A small contrastive audio-text model, trained from scratch: log mel input, batches of 512.
Rows from block 2 of the text encoder, named by matrix and row number. Rows with one number belong to one attention dimension. Each number is 500 + 25 x the weight over its row's rms, rounded and kept within 0 to 999. All counts start at 0. Numbers have three digits each. After the name is the row's rms in percent of the matrix's.
# v: attention value (text_encoder.blocks.2.attn.v.weight, 192x192), inputs 48-95
# proj: attention output (text_encoder.blocks.2.attn.proj.weight, 192x192, transposed), outputs 48-95
v.8 094:480482461517526450495469493469543469505493516509467496526492514436520472504520510479523494464538515512485510520496517488501496510511447438459485
v.9 097:485513507489517527564485490497500523472531494460496481500446493443513487485505540461520482467491500508513523496529508479481446501536512513505501
v.10 085:490494495477509499501487512488522503494497513458476490517473530495505480533516484478531492510490506493493500491510490494466559519497496506469468
v.11 108:479502472464546491502534506511480475475484474497499511469569519516425473478519528493531478509504460504507498465510497483471481502504516439492542
v.12 097:551510492517477478515524496485520496478537452482488464506511470504470485512472504499499520537529499512522501474533505509506517490547516511549482
v.13 098:472520534477510537513524497499475561492515506523504488492469523507512534524480504492494508506475506495507463471490547484531517461546472509513505
v.14 103:522478538492485525508481489514475533506484461509516514498436525487532535521477527518509507522445506467481486461522481468501484472481481518543522
v.15 090:527528457509524507516474476501512513521453541497517507500541508482527523471504475503486492514499499537510518472491513546495525478510448488492496
v.16 098:468478467492441485465504506485506482489502514433507498460514453538490536528563538519496501489493472490495526551442487505477495520506507502505479
v.17 101:471513538503510520517503480525484531515477485527514476511475505522503508495505538495504524505475479453461485527497544489517495518482463528498508
v.18 092:540480489518504513529502535472509532488472481476457506503450504510488478466525478500515486530525518530480526547528519494482545501457481466530526
v.19 096:488498492536474522503473537501506543469518483544485497468518518507483539550480528519497484549510502461490553534504533477459466529517485501532484
v.20 099:476482485500553466525516483499544509478493445484510511527520499496505492496493533494494479501509498484465484492503518482483496535486457487522521
v.21 104:548528496516497462509507523508500483515518521451519469500540481453471498486518519544495482535498482502490543476502463470506511461498478476474511
v.22 095:538477516479528514540538478492496475508504539456494512512462504489522523492506497453483517464482485519511479493520514508493488480531492500485487
v.23 104:552481497496531506514527495496431500495522533528490494500506471463496511508481529509523483526515528505490488514452515497480521497531471539512475
v.24 097:494523500515512537529490513468490498493485547470540496494485461482482464472497514538480502518495506518519530497516552467536509493494466497476515
v.25 099:440552523464505513465514522465497456499544475466520561466516485526527512506515484448508454499475484473482524592482554503497529518494523512460484
v.26 100:523503514526572480455532528477517463523490494501541513520531493491471479510499503507583476549527527529477532482489487531464521497501477513453495
v.27 105:516484510520475461478518468484486528550493482502500553514512479485523493458542478521542528492523526468479507533472495485527522514506478485468457
v.28 093:489453534473501503555498482488505503521500532473490537481482481495517524469510543482505471469497540543519537504527496480490537507498505531478479
v.29 099:488511433516480521515493526517487474500493511513470513542514512520509527494500484496461512499506472481517461502499505478514525515510504528509532
v.30 099:490456482497441534471516501471507495497435474499479457537559481499442481516505538512504509533534478482492470462485496463492504515535482484512504
v.31 104:483548517483496498469491465511433455517507486552535523491429466514465564483521534454518515464467533434503514497519536452494479494447489510518479
v.32 097:555476500500493504475472479494459560515506523511482465482533489486484486523542463549501509518515499517498522497478484553484521482505476538481493
v.33 113:485518481536510490531471556546466529503445517473494507458510534493525499502510539503474516531462510513501507483493461474474474548508534508540506
v.34 102:535516493509574552543516497483474511493491490512480503552511512529503507493520499552508477495532500525516528500471528483493508441518498567485493
v.35 086:475484494468477508503480520480499546555471500522527525484503475498498516506524509505525504519467518519498515512460520461538488527510467474540478
v.36 102:503505480494495483507469506487489539506496465464531511523483481471511547509488487532478441517490494512490537499516517420504505519533447546497512
v.37 098:520487468523476516536517486518505455491484513493494430517505476504490452507474501468487522475491457540515463514524501531482520511527492487486540
v.38 098:492530509484529484481475484524501506496486500509547491530541525480456502467482467493530468521498493515497470473486472502530511467498480489488527
v.39 096:452504505513519481484513511486515546493514495529558536453502512467526503503511475480555493465456528470509503516496511453467492534506514472477478
v.40 096:446524492465488512557498544506503482544504520488453471512489495508532519497499520467442496476492493514486542531506498503483482516477509465459470
v.41 100:475511457504488553472461505552509462533500510491472514489470505504518490529527486487470548480491503480525520516488479532454470520487517511515483
v.42 105:549488560574545488477479496520485486503522484542491497479512491479473514529475434520570477489526499527511469540480502505469502496492515507488465
v.43 103:464524480467489528496544477526460468509462475468545481528463458490447517481493526500478496521537482507482491484459499425519503490494502498499509
v.44 093:560496543506524498515510464534532517528503523488509460510485472511498533504509484503485550547499507527518514525533473528490510502558480473477509
v.45 093:501444491500481512499532508473491528486501451484493518497550488484516541522540510505492496512516487494478544514497476426548484506505487483529460
v.46 099:506519510525484491559504478513509486503466512479544470517535510453486507488523525505474459521476511554491503438520494441509510482478481481581532
v.47 103:496500519488523549528473497534487489474500528459477512545493500482484487500481511478500506488475522472570539488494544517500494467525507525483530
v.48 092:464529490494481489520493526484488489491530525491477518522449500455542497487499472495492473510539481516507451539499503512423483537505497500521527
v.49 104:520532499475494528562508499511510541474511471479497533528484501478491539489503518538508503534520538478471489466511523435500528450514470512562452
v.50 111:539468484503563544507497434501508443502530531529514484501496498506492484477520486494527514473506493540520487484478514548508491482536527520441534
v.51 094:455526513455517507508548478498539495521482516512504528499436518494511494467452508509503479516512530528486511494521461458502499475473513533540493
v.52 087:537501508513516501464477506504519469493507519479474542454496504497506486524495464505524518483502513472550459505516486529500463513516550489469465
v.53 091:524502517559476480476514522502516510472486465512492496511510499492459502477484498513544514535531441478446512527473498496509531512541529513526484
v.54 097:522490481506519463517511492510516501520474518486476447530476474485487518512512516524500506537526495532495480488488473528483519446529503505482497
v.55 099:510523528497532484495497479509462502482532490498496502486464491478521516579470549487524493491496534523493493525485477537452485517511523514509503
v.56 101:514530488493467502515491516491483497532471482548527558503538513527471507503543496513460448461462475466483535506501496495543495496485514493469518
v.57 096:461470475459542491497473496508507516467501562502516478536493483515449495510543498499495522502478511482477512538506511499537457527462488504465524
v.58 099:437505468530508511487493534547482480508498515509527533515442507491489513477500537467484494492472507488528469504459513532503473523482560483472505
v.59 111:478521506471515504562467535548520491525480512500483487483500505507523520497528476538510480498496493494491579495512482514497525544498509532505468
v.60 095:475504504448544472513468481529506473516503573486542512493468462505536515484491526530537469493517517492539511475488491479500500530501520486467482
v.61 107:471493487493478488464489520478521497541539532511504570477542537514496511511501506549518497461515485481476519542459486471501513510483503508506507
v.62 103:499491513485473568524484465529504476437505513524542485496508507482495486486533492509465514489518497500524485459495525499491501526481501461489506
v.63 094:523480489471499490530461522514510473514504482444507464514475499480470502486514527516479524506517511520483454499504502484492543495515511502493504
v.64 102:482475539531508497537518480496498492486550514567546551510497485491544470486485508539449493502506502479523481479465491500482507500519497494482499
v.65 099:481499490498542523522512504523562516496474539517529492469486484519471492505498518510500506465485527503474466508515497454483489512510477526506464
v.66 097:477526521557537451548518486485537502486496507475496483502460514484489540504529460501492508479542501525488495471505523492515492463421477452507487
v.67 098:509508485507478502482440521485457455490504486450485506557515498474532479496520493535484506492521464528487492519502481528466489490486504488501501
v.68 103:484459493499531520503527478501466465489496479499494503447506510489419517513503497484543531479492483490507500480508462453534493504502485469498519
v.69 096:470472477483430502478451479485484468479475501502487497509486548494536512476496520518485524486497550488480537515516478536498513486537535487466481
v.70 088:467472503485471521535497538544526483459455517515490534516514470518540507481479480539490486469440484540494510508492483488517493460550503476485484
v.71 106:533473498522550494516509488495525534482499495498542499486490527508475501546493489499510531495483492527546534524498567494485520565494501503511557
v.72 116:493506481485493524455462510498485506513442496508492492534499479533504495510496494497480475523546512459463527527528477525492468492504503508485482
v.73 091:518467493552529462491490503554512476500503545494501517518523515488469469450479510502494518501435511510459520516519462474502514483513497475493529
v.74 102:563503514524501494538484510492483479497514499476555477479508509493508471520485532509551504521504487498486514538469507511478503534505539513521487
v.75 092:513479542530475515434503462500508497502468530472489532531500474492491465516501475514480485516476505507501534506491524524503467487560492519506504
v.76 098:475469467488478533513496501494492461522521501491517484515509501511507486467540534514514483483549467517506492504520512513459489448473480458490534
v.77 096:530462543476505494517513518489537511566529518482503501483506499511494497488498471504504534489485522552511524506470482476484494500509470490473520
v.78 104:518455538501510539523509484550514498478491512503525511476505488515514494505472474526481486506429487467478540501528477502511468463530468473489475
v.79 109:468472523511477488488533492518484478493499495534553501495487539503506542459454520497552524512463489518498460528483498531490498476518505519483486
v.80 096:464436534482500487518532510497506490505515471528530509474474483493477504434467500514497506496502488505506498532531530523497500509505510519529548
v.81 101:487521498493490505475486513466494518510525504519481550528481509528529525496472495460482492496533514523477483504499522529533522472478468479541504
v.82 102:532509499493522467539505512493485456479471509484495538498507505497517496497514505502505496486518526561513488486481483476505497520505514482494481
v.83 092:486531486497534499495529507515479502488468498500456498531490494547558523572494510490497533476528492463499528451513513450494505547479506495526488
v.84 086:486538485481482493530486506519441459471486528464511486478528516490513455550493490484495511541514513485473485535507473533508452473488515541504490
v.85 093:496490485467513518484490525527519504496486514483510494496492525542452451519512530460491503464550504499526512508519452564503503487531477480537469
v.86 098:512517442452510480467483511488487485526483485436453472507505474497540469495490462468479488464494483451484534481454474526511489462486489507497519
v.87 094:471501497488483481537523547516531530513479474494495487468491501514471532502467469513520504514468527519528502493506494521502449499535518471499483
v.88 106:480484552487482519511504465522534446512501556532514511498497522482492493445535509482479494517463467531490502471496497500501500455520532482502529
v.89 092:527463510494488550487506488492481488514493516492483535490533545493516524536470522542493474505464486508470476472508487477479496517529504519474541
v.90 100:480491480487480471519498536503465503491478503511490524510505543498471494503499484520493496536506498467503531502498520485533473458523482497465491
v.91 104:473483500483465480519472501462485478480488486554486483490521505444488479435512522538492484534525474515507484503517500507531515453478487491520509
v.92 100:531481510509490470505521481493493503517515481534471530507511514460493535499487481507502492539502517528500493496483496455474523492476478452458491
v.93 096:485552503501480487513532480480513541497495463492469522500509471526482499498498509471546494533553466506501515491483491475491514478546457497502523
v.94 113:431521533501481519496495499541531494466470504512490482491500502503466533516502476496478494505485536455480454495489491477513470453524496502499514
v.95 098:475533498476470478485512497471516482474554497555459531540504514487533523467495508551503482503448539490483469520449526505490473503516517514481500
v.96 098:513502513520503490488475499517486500502508480505479461499525503462533485539549535533507481488541541467530511473517463517473504484501513496498550
v.97 093:442502508498478498506513531510473505485467567549478490498485490511494513528496529497448492501495491483478465537491533499544529456505539496524528
v.98 089:499532502480472523484466549512471477472510490478485500478491482519491455558484501527480463499487487502468488471456468509462525521532480513495458
v.99 099:512524483540503518493524462485477471530515497515530488492534496522482522472452486471526500495515501509494502489528493475512519498501497467431525
v.100 097:483555503489555471492482496509545519530479528535501462457499500454454512526496500503450475522516487493524518490527505499423469509554481447493483
v.101 105:497501486515514480492570499522523512494489531547514534484466492495461509519469509490497496504502532529517432502494533516517496508478474481497485
v.102 101:480497535474485479471486561488500510488485509497496530503486473499516480521509496555503476493496527441518468490462449527489542517499457482554470
v.103 108:495488536496476453482497504502461476516492557513495524545520513456522464507524489506445467506500521512485521467488483524506486467525484541474491
v.104 111:458524536512526530479495509568514545456496514527497516512456492474515502521492538467479455461456516476481490552489550515526484486469493504539509
v.105 103:539518536449499518480531502538546550527526512531488513529468485468490523525530501514520484515527468504457506487487462486557491529520456471532534
v.106 101:540517503523531488510522473457461543543496471491548503493505539506526467496472519480533527475536470536496473535468557491461543473500549526501494
v.107 096:481494483528482483520472455523485463510526515546499500517470525479521490476487554499489468507480517506532448515499501503507505504504512534495496
v.108 101:513465489478522459511487502502518442543513509488510535518532507459563475484517513522472500508506477514545488527468493506469529498507489483463480
v.109 095:506507486520491511463497544501511531519499475517479466532482508492492488549489474461504517463510504490508498493529497500560487465493473521487457
v.110 096:501507490553576482497521515495490483483542524531503482496480532535519520489484455498537500483496481498498491506477508496434510491524523534581476
v.111 087:537514447477478526510521463462525525540477498474488488458525524519497530499503471480520519476502493510529537550512471499492479493467511478499486
v.112 109:520490541441489515472455525540535510498481473517480479486509480501493497505492486490464477515491507486511514488515496517536467494530508472546467
v.113 087:522516501462474468522511492504518505445458516527479474464549554499458520503495540518476518508500511491498482492474491453497504521523483472492534
v.114 096:476497494476476542491492525472482440480478506531487488505508511544475485459483494478483474490495503475463444508486474525470514464533540434465496
v.115 087:548477532501503539522479505513511499483528542489498500527499529479547451491559508486496453443482478476518493512503498531486512488491478527505552
v.116 094:519470486547526510530558479544517507517548492465478461460526526488509491478515479498533568485488499539477499464530556466513472520473468505506508
v.117 100:513514491500543462480441507542474542500518506532537525496455484465523493517503454466507456474518520507491475517512558478499501514496524495537501
v.118 103:445463482505469504482523449501506497488469499536463503497464518483469468476535505486479482489507461506481496523502540546475537452526532494508503
v.119 106:505480559477532509480497476530464524518493506472491499565514514511532473539539491537458490458505483505525490500514497515489489521494456473521494
v.120 109:499504525539530476523509503525515534490525491524535508536506496534483499510524528524478478505529522522530489507487527532479532476508483512536510
v.121 100:534513497557521496491501499477523486498503498538525495457494441528545472497483495467544483463512481550548519492498531491506459504468499509519500
v.122 098:484466478512547519495505490520446524494508519479502501470482481473530504530536509502522483455506531478470454523540485514487520519520488502513515
v.123 101:438503510510458494528453474474467462502486507518481509511510534483504467514523526522504501533440453447476472467474461478517519493496533567460481
v.124 095:475525520541539527494494488501477503544485490451525496481499500514516544536553531541522471509542516492495465499523505527515496521486480501519500
v.125 094:506521486526493486500476487457520480537492456503487552489477490526509481471484518510517521511481505541466501528472592518492485491474514539474523
v.126 100:494528482463470460477559506444465486523445478531507485519505527508465480478537494471519497475558530520494487548517486480494526518527473532487537
v.127 100:491497527491468524505512533505496475508509492482448495540519501506520475502503473543463455515440504457454529475500487466463471521521552517503455
v.128 093:526515526516475530474493470535487494517515487474426461501499462477523486510503525502466528469557527512487540472541477481519476514489476503484523
v.129 096:505496482484465488491503536471494461514495498486519532521467468487493553517520515498513520505457487496486448529483480495494472462526487499499510
v.130 103:435539508460470509476501529588502507512469478499488512484496505513524523502457526511513467459496487452506493480508489513511479483480487486529513
v.131 106:515491537518490527483548478437511529487481510465512497521497522510502492471477482530466488484486516450507451492477498519458481469515535505494506
proj.8 085:471477505507492529510460526505501512528521513471509516529522502528504516497497479509535492510489483498464493499480516532501507466488522567510513
proj.9 094:490499507496538503503527467500524477466495512478475490510459489454571540502504519515515478526507517530471491513480490429509507495479498453578458
proj.10 080:537467485507493530467428471502483484532510526475522521504519542479486503518498494486500484486489509478485491508500484511468523508510563529477495
proj.11 112:465505513532469469517520505524507506523484514499537518521533527511498462514526532526503484503463491539512508464429516541496506486485491512514496
proj.12 096:460536499517518514476513467508479473453485486506522496459474545492549515470511489473488479482520506458495500498499507476519491485479494479482470
proj.13 098:529462517521483483503532521494483497501490490503544499493481488480522512476507533519479493462501509508480489505476497452467515517523482521517499
proj.14 107:503490503490488475503533494515479513502492496509548526490476502459473496524487528542490499482506521540534481516479528507459520512513524502502499
proj.15 081:526488487473517540502515498488502493491539459550495548442503481515491486487500477439525512494467507483491482505518511497513500528515536462443525
proj.16 096:487460528468469498482502519495482496517475490507479545501495473480462534530508484559502495495547537512495551516521504534480509451544481568478495
proj.17 101:557477465523493494515557516477503529495494520548492475490535465538489502461517530496492497504510466491496459520507485472511500521513479467499520
proj.18 082:524461504486484525500479536512508533519544530481520508481513519487482484488498495515516524489477474466512495538465508531496511514495512553483491
proj.19 095:489495511508486478492487502494469488508502506471535514520444502449517548520507478550484490479555513496514519524492471468469508501503481585509487
proj.20 098:509524502452512460468521475522515469511491492509516511507453546533493497483502529525498440476481472510523510513456488515503508522481485503454479
proj.21 103:476464521491493533467515469505507468524526464496482506495479505485496480488489478483517510510485491535496467499511528546507501480484542474508463
proj.22 089:536502500467512506536481511471519521480506520525477474492566503512505456482504502511501541557474503487476483496508481511482508498502513484504531
proj.23 107:497444498547491495467492537504481527526532534511519508479529519454500490478524499519471561467479510502500453485473481521484506495473543506503488
proj.24 097:488515497448517508492569519459505499469510506494514555469505471515506503518514485530530509533516523503460490519495516474502476482519482458516495
proj.25 094:505521493459529488463470531498510483504487513451481509528505539541461512542515499537535494491494513487516563521493436466510476529492499525457530
proj.26 105:512474506526512494482483520506523518552525523526480504489524531488463495496527498504487517464444495509530518476486499578484516488492527512453487
proj.27 107:542519483496503491500452536497496502543513531507495517500508542507443470512488499534488501456475491494519510510492524563498509523473520540419528
proj.28 085:517494490441522540509506493458518499492533492481460484512504486503510500504473473517507519538479484520465510544529473480488488525512521487498506
proj.29 092:534498481539450512539508516481519516493462484531498511493570451536514465476497526474528471530493491449506511480485516487500505489513469485493525
proj.30 100:478521529496442524505522495495472505501488470506536528466507487511492486504481502490468498518533488473495500482493522526493495440517489507488480
proj.31 102:528483484510503495552497545521463539529467520507459467550531516498491484486485511574457563488489478539511506538521491513491465492467496533526531
proj.32 095:519471459522512501450514468500523489518542487532490514440486483467484529510524473432472535495479517493514454482521507526516468557483543466469486
proj.33 119:486515518487478518540519450486470494483513444479504486524460467468554516511474472530488500529520509511479504511528486460457503492509507535548502
proj.34 101:510495521458504522462498489463524507481523503523487513461520488488498493501554504499542490501465488466494516483498471470499495519532488453490487
proj.35 083:508517464439496491476532535484498523489521495533510547465482477524450516526475485523502505505503503511510506546533517521501479512500522505455510
proj.36 099:514512486481497488502532514465475508511505482503518532481508493485519520496504497549473538517532545500476504525523507488470502507480510518481509
proj.37 095:482505505546493522521530471481519488460487513511500506493520484498538493499509506437522487533518503468471490456491496480515509447534468433544462
proj.38 099:465477512471509509486531518525500481526511481524500504478520494518483469495500506494517504495462474544486472494485543543509486476484521443505488
proj.39 093:502486525494520462487465549538503488545500538476486472556495528498484497486492511547480496460509490543511499543480481513486489482487491571503524
proj.40 094:536476505491491503532468463490501512513481506490487483544540467521515485492475532506490501535502499516452482509521513481491518512504497510540537
proj.41 101:514496460536491530530473454506482478468486486489470485517491451482511516513489505471500514518488538509514540481533496500507496489505527503499525
proj.42 113:488487487558521516470449504519484512517528504494494476486491534457473513512514482480502509466477513489553500500508500525499506518473544525468517
proj.43 102:489500464509449516540565543487485555500494482506506518506555502560489478506480515515493527525499473497466523509503536520516485484473485478515522
proj.44 092:506519463499532502479513476498506505471519489533468488480493525503498512491501485448491495529472504477510489484523493527494520518472526427463478
proj.45 088:510488518482443524476476486499471496540518495492534550499486496457467519535509501567474511490501483496507535509493520518476500505497505546474490
proj.46 098:492472522488477518509569479496513512500522478509520543481473461492512495498517501544523485516503467528501483497450531499480498473480501467548453
proj.47 103:515474473484521499499518490506510515454488477525509498488505478481519520487517504517531516526488541534503481495517505450505499495510507446520506
proj.48 087:512446524510518507522511495509522505516524500457486477540523438524518503504499528505526481486471505533436527514464500460523506501498497522562502
proj.49 107:509499522489473513489529490476472488481502470474526508489449509497526490479476511538496495471529487491470485520495507471491504512504504518514494
proj.50 116:510479481501533519493518493492542516481501533526457485493536505505497476480529496469523534521442505527513464475491488511529487498488507403498491
proj.51 088:505495512485500516528509506493494525505472474468514483520506535525500470447463520520479528507495480510483494521525492489504500542494521524517537
proj.52 072:482493490504513534508415449525498471522492503463485462551506531450488493532487484518516512494500498535501469499498484485502490522493521532545527
proj.53 081:459480514494474525490537495530480499493459481516512504476481517488521524503495481479517534484527494441522508502487488498506505478500508516501454
proj.54 097:480515501511526521495487465491501491482514497503489495471517472469509485502502497462500530537484509487476486491516511546472521478508554475493485
proj.55 102:498460516559521474501494495511498499496507546473495484533499500452553529495514507530460524483491530532486501507488475496455505477493512536543477
proj.56 105:477512498435476511500518488497489497506480465522503537487469483497469537529494470547511496514537496492529527518509499486508489506521479510496503
proj.57 092:512473508523503464474511536497532490488502506526500500488513464468499534476541491515508523516463543541507495490499502541483516484515506498495480
proj.58 095:497465519530517492538487523528520513497469523473494492557569461524511481500495518520497502510477529550484529493486506498485497469523487516545528
proj.59 118:511495511439511517480503442506476474506501460495462501501419493470502547532490493535515477510485496518524523523520464459497506529487535500507493
proj.60 096:478482509427531492510530483523513506487506462508505516520482476523504508495465490517499495507487494563489518506514511479506505501493538481532530
proj.61 108:525492513525465473502458535507527504561510521502521520519533490495466487524515501529490485465491502508519532475477513532481510504502497569460537
proj.62 105:479484479491517502488549475520542473447475506501505525504497483538499502478497517461521471535499484533503468483466517481542502477491483409523477
proj.63 095:470514485479518527506551498478491497455505487501515506466529488543521483486495503456514505542518513472448491501509507473513479483491504452512497
proj.64 102:481491522531520481493564509520471500498493508521548491544492551508501484487478500521476533507493468512492469515454488499501495499477519522509484
proj.65 100:482472520539456503488491480514485504497470513491542493541488502445462470507528496503516501500525449529487505507483496555511512490526460538514476
proj.66 088:479515470500493526499525529478494541491494516480487526501535511522494487515478550500532466519537479515425524527500534474510516528547492489518529
proj.67 089:507469496503497512485556512501489514521503518472504534449539525517524478490511525451525514482497540454474525495472512520466485504508486479485515
proj.68 101:481482508465461516472470470522510538490488492492489458513465461437506499516497518524516483511472460519533494500485497532509494461512480492521501
proj.69 092:568490507497475505505469471477502477524511483498508506488526457496526528535525455500482529525473546462531479482508487483464499490503522545493488
proj.70 082:522495507494475484479505469503492480502477518480534532517516522435489520535532496515497513520463503503516494522495482523472500500531475521464466
proj.71 108:444534484512524459519491484512471553473494512541464480511489541530514491483465534476494487489483457551497456529484473539511526482465524501503517
proj.72 121:569482514499478513485477506488520482522522504515480509461527472480493493503540485509514492505488552456521498495538519484458473492569487493472478
proj.73 088:542497492499506502511480456512529503492496538520546538533477500490483551499531442488458494483531514544513489473508458548481515482499554549499496
proj.74 105:462519488497523506504531472494473519481478471506512524489472525552479509495449505417489495483528505523485491489502481488535518514461562509490520
proj.75 091:538507511486485510475512473507491480491463478522465468514471494457498545487552460532502515544472503492521477468500469486517445477512456465511488
proj.76 100:462503502478523539505520491481484515493507459453543541500454530523487498533492453499502514499546498533517538481530494496511502518442518525484533
proj.77 098:437500497471544492473502493517498484484485483463549483520441524524475514494474543493493494500535478529473495497478471503528536520456531496527503
proj.78 108:506469511494479500480502490550518466501465526478516501515498506429516503501546528548510501540476508490487530495421522529507481463540413476512463
proj.79 117:487521520514514489522480473513491521490515478498540505518456502507472528511459488498425496479487484549522500515500489535530524523433569550476478
proj.80 092:517491520496520512534452522497499501485519528490496540492498485504521508557518516533446504475451527522507557500462512495488510485526500514505500
proj.81 107:509493513489537483478517558479502498506540501486527548454537537529484504541513511539509496478499511481501528540535507474470503533517502490469519
proj.82 105:472514480510495493495521480467486519469527476501492487493522482511490501547481487467504489491535526524450479537527486495510531512466511537496511
proj.83 080:480502486490476538470526502502497488503493473485495483469490504489496470478505526478577462536539513467480497518485517476493475510522466466524552
proj.84 076:566490513541448538505492465507457510500477505526455519514537516437491506478535489488503506538459514459516491457497492528502471476517462509478498
proj.85 085:548518495497475543494425426493507480515509493515499507498451473493476469520518469542499467516513486456517508494532499543435505504510509526497489
proj.86 095:525477467490501512496498526496515482526523496491476506454502458501501510519526502483525514498506552449492531507521505484478464505519476471491518
proj.87 083:513529505503481517525425457509477486511494490485503495523463476422481479541491528517487489484516503469497510515541524540519501499523471558499491
proj.88 111:483526515496505511512521508511479511478489460491538507528464516486488536505486468524457518519474459550514485502490482513529492502445526537481484
proj.89 082:497509510459552450496538503517498480471505513513483464512495509506536530496493501506513513514468484519499453476476473475526474467437500431523506
proj.90 107:534515502485514486510500536483517481508513513500452476513523468462540522490544504534515498514464527483506484477525500470486475482517451471517494
proj.91 108:508502504519515514495487510487534482495536502476525525498483466481502544531548447550480512484514497478531519490551503521464518474484519553487475
proj.92 102:442516503491526501501552527459501516497515502443511468546481494487535496505499507552521489504528457499467497493513528481527513474433428500530515
proj.93 094:503516514497518504494522499442490493518503475502455494495510503518502471534502514519531503500522505476480488484535513461512511506513477484539516
proj.94 120:531497516517438531517479496515504482481503486481519506530496467451494478493505455557528479522484474475532506517492550508508466483506430527513475
proj.95 099:515468529534535497483538549515481543519515488497558515531503533511500484492471517501479500471477471507458507492485505490538469536467521493498504
proj.96 099:520485507492502485497518492499533492510516538491495477499498463487531477482522483508545508514517526469533491498490509476431489455539490488513491
proj.97 092:564502534503482496485489504514489514507521503527522526492516502470488501488508480517479501482470455498545500526534501493469503492535540472457468
proj.98 076:509499511508456503492539490499492477513495502468504482494538474498505456482504522449540514475503530493482499506512530519502472499518463472491498
proj.99 098:494535483487525487530485468475524510467501497515435463512498461468540507478497496507484480509493507542487473493504515475532543487463507491505487
proj.100 091:455506495513483514490503457507487496514466501508513505539495527463485464471509507478537473540528459525474461474449528505507514482527464450545495
proj.101 107:522516491511519508474462490476520522506545487493561563500515523537479507519503465494489451458511470504478535512548530491469525537496543503445504
proj.102 097:496493519548452526495556509513449479503454489526541517521532540517464437474473493479525503499518491481481504500464509488538470498523480514513519
proj.103 115:517495491523534477492542534479522466525525528513476496500539496486531516485551504530501513518489541486490463487497495488455507499515500486501467
proj.104 116:509490505531480506489476501553491516495484535526520506510515510467498483483516499530516479510485468462522515530463529521483459484539439492489478
proj.105 108:489485505499506483491501559505505465518487532478479456518520487476505478504515541578527526507492494448498504510493516497483472468540404491534498
proj.106 107:464525483518565495513504507460489545514522493520499498507480538553502499473480492476456499475515494546479465490530480493513536543446582501494524
proj.107 094:570468530543495472505530541512515515514509518553506530505532499517501546485520438509454523478470487502529479487476476524500477479475517536465508
proj.108 108:465499516505541491484571511482480496509506472488539525490485540550487518523481515480484505488522506510451480482495472473520525502475543487495499
proj.109 097:550469501492496501483521531495517512516490510527465507456541501513512500477536501495541484512496510472496490502489499464470479502563486449508516
proj.110 091:484481482551486515506480472524467546502500507509517534498483504527484468501455537439505481480486476499479508527477520547519505523478537513486518
proj.111 081:545504487464491489487442474498516474512506510516440483464496461473499511491519516492483497522485547480485490493492506486487496483548487464497512
proj.112 112:509494525503468537468465474511490452518461479484506464533473506437477503527541464546524510538500482483508504488518503508491451473548434495526482
proj.113 081:511536485481485526487456457498493464474481534495494468536510498458491488522519495524513494534478450492536459487557498547480510493493487537492483
proj.114 097:543498558501501519482457476510494489527480507493518510511495490449492517501532433516461525492475520480538493459508477494492480503516541533478470
proj.115 081:476486516518515486493538532530510537491472545507480469488499511478520534465525478488524518504480478525527469478475447530493474461503538508514472
proj.116 083:422478493480527513506489507518526515455468497503495492493497495532501524533518498548531497527536504495478511498463504486503498441508477505537487
proj.117 101:475478499545493491495507524505435522527481514545490477479545566538467479507482521483492500503489473499483451556495476535493500527544514516486496
proj.118 107:554496536511496523507449494501509498511529489503525532487464504473494514520526452551451506485485474494556503475515501527456507485490536526466465
proj.119 111:510480484517521481505544545495509493527497542506503502482530538522520475482526513514533496502520521474474498508474506486456486500556480462520520
proj.120 118:472491491544511497505531502488475531508518494494578546507485547536468458505463492475514492476545456510459514526494531508512513523471503516500512
proj.121 100:431505458494511498482514494494466534500481485509507513496501547551465486502469536452519480498549461524453485540487501507525533535509521484495531
proj.122 090:513478546519487500479478501504484530488472513543485451513519494492491473499471475516501525486493500486536508497476485461497481460488491519486528
proj.123 100:582484503544450507512502476513517487501516523511507521514492438452516527458529482503469517523479531479532480484506501527504483469490495549486470
proj.124 085:478492485494498504513537520498501526478471559513515481531531529493494439487469498530552490474513448504517550522507526470517489492523445484499554
proj.125 094:493511495490551517509522513482487519498522481506524540488488521557475522515473517472463490465507482528481498496546507473541509548456573484459519
proj.126 106:509515518452528492500488509469516506485549488506516501477485482545508499504466476490468480457493515522532492500541487460480526524490558493475525
proj.127 100:515485502489464508497520502540513463491466526491483487495526491459535494443542522501533512527462519468529478490463515522493469460516436487519478
proj.128 082:487507534470512477474489496518518568497525509528470545465485477475490527539485509449520508486495434490478536518496520520526495528539488484480490
proj.129 097:486523531477504491491456519530473468523493517518518446527517536498463483483478487517421547478513542488497476497539511505526483490517495539486495
proj.130 105:497505482547447508494467467533472460506501511507511472541521481487466486429509505468479497496536528540556449537510511525501481535527460521473477
proj.131 110:494529535511486530527493533486559452495462523485498456509509538523498432487471473493526493470512550482510505483486515476553498520522513506523512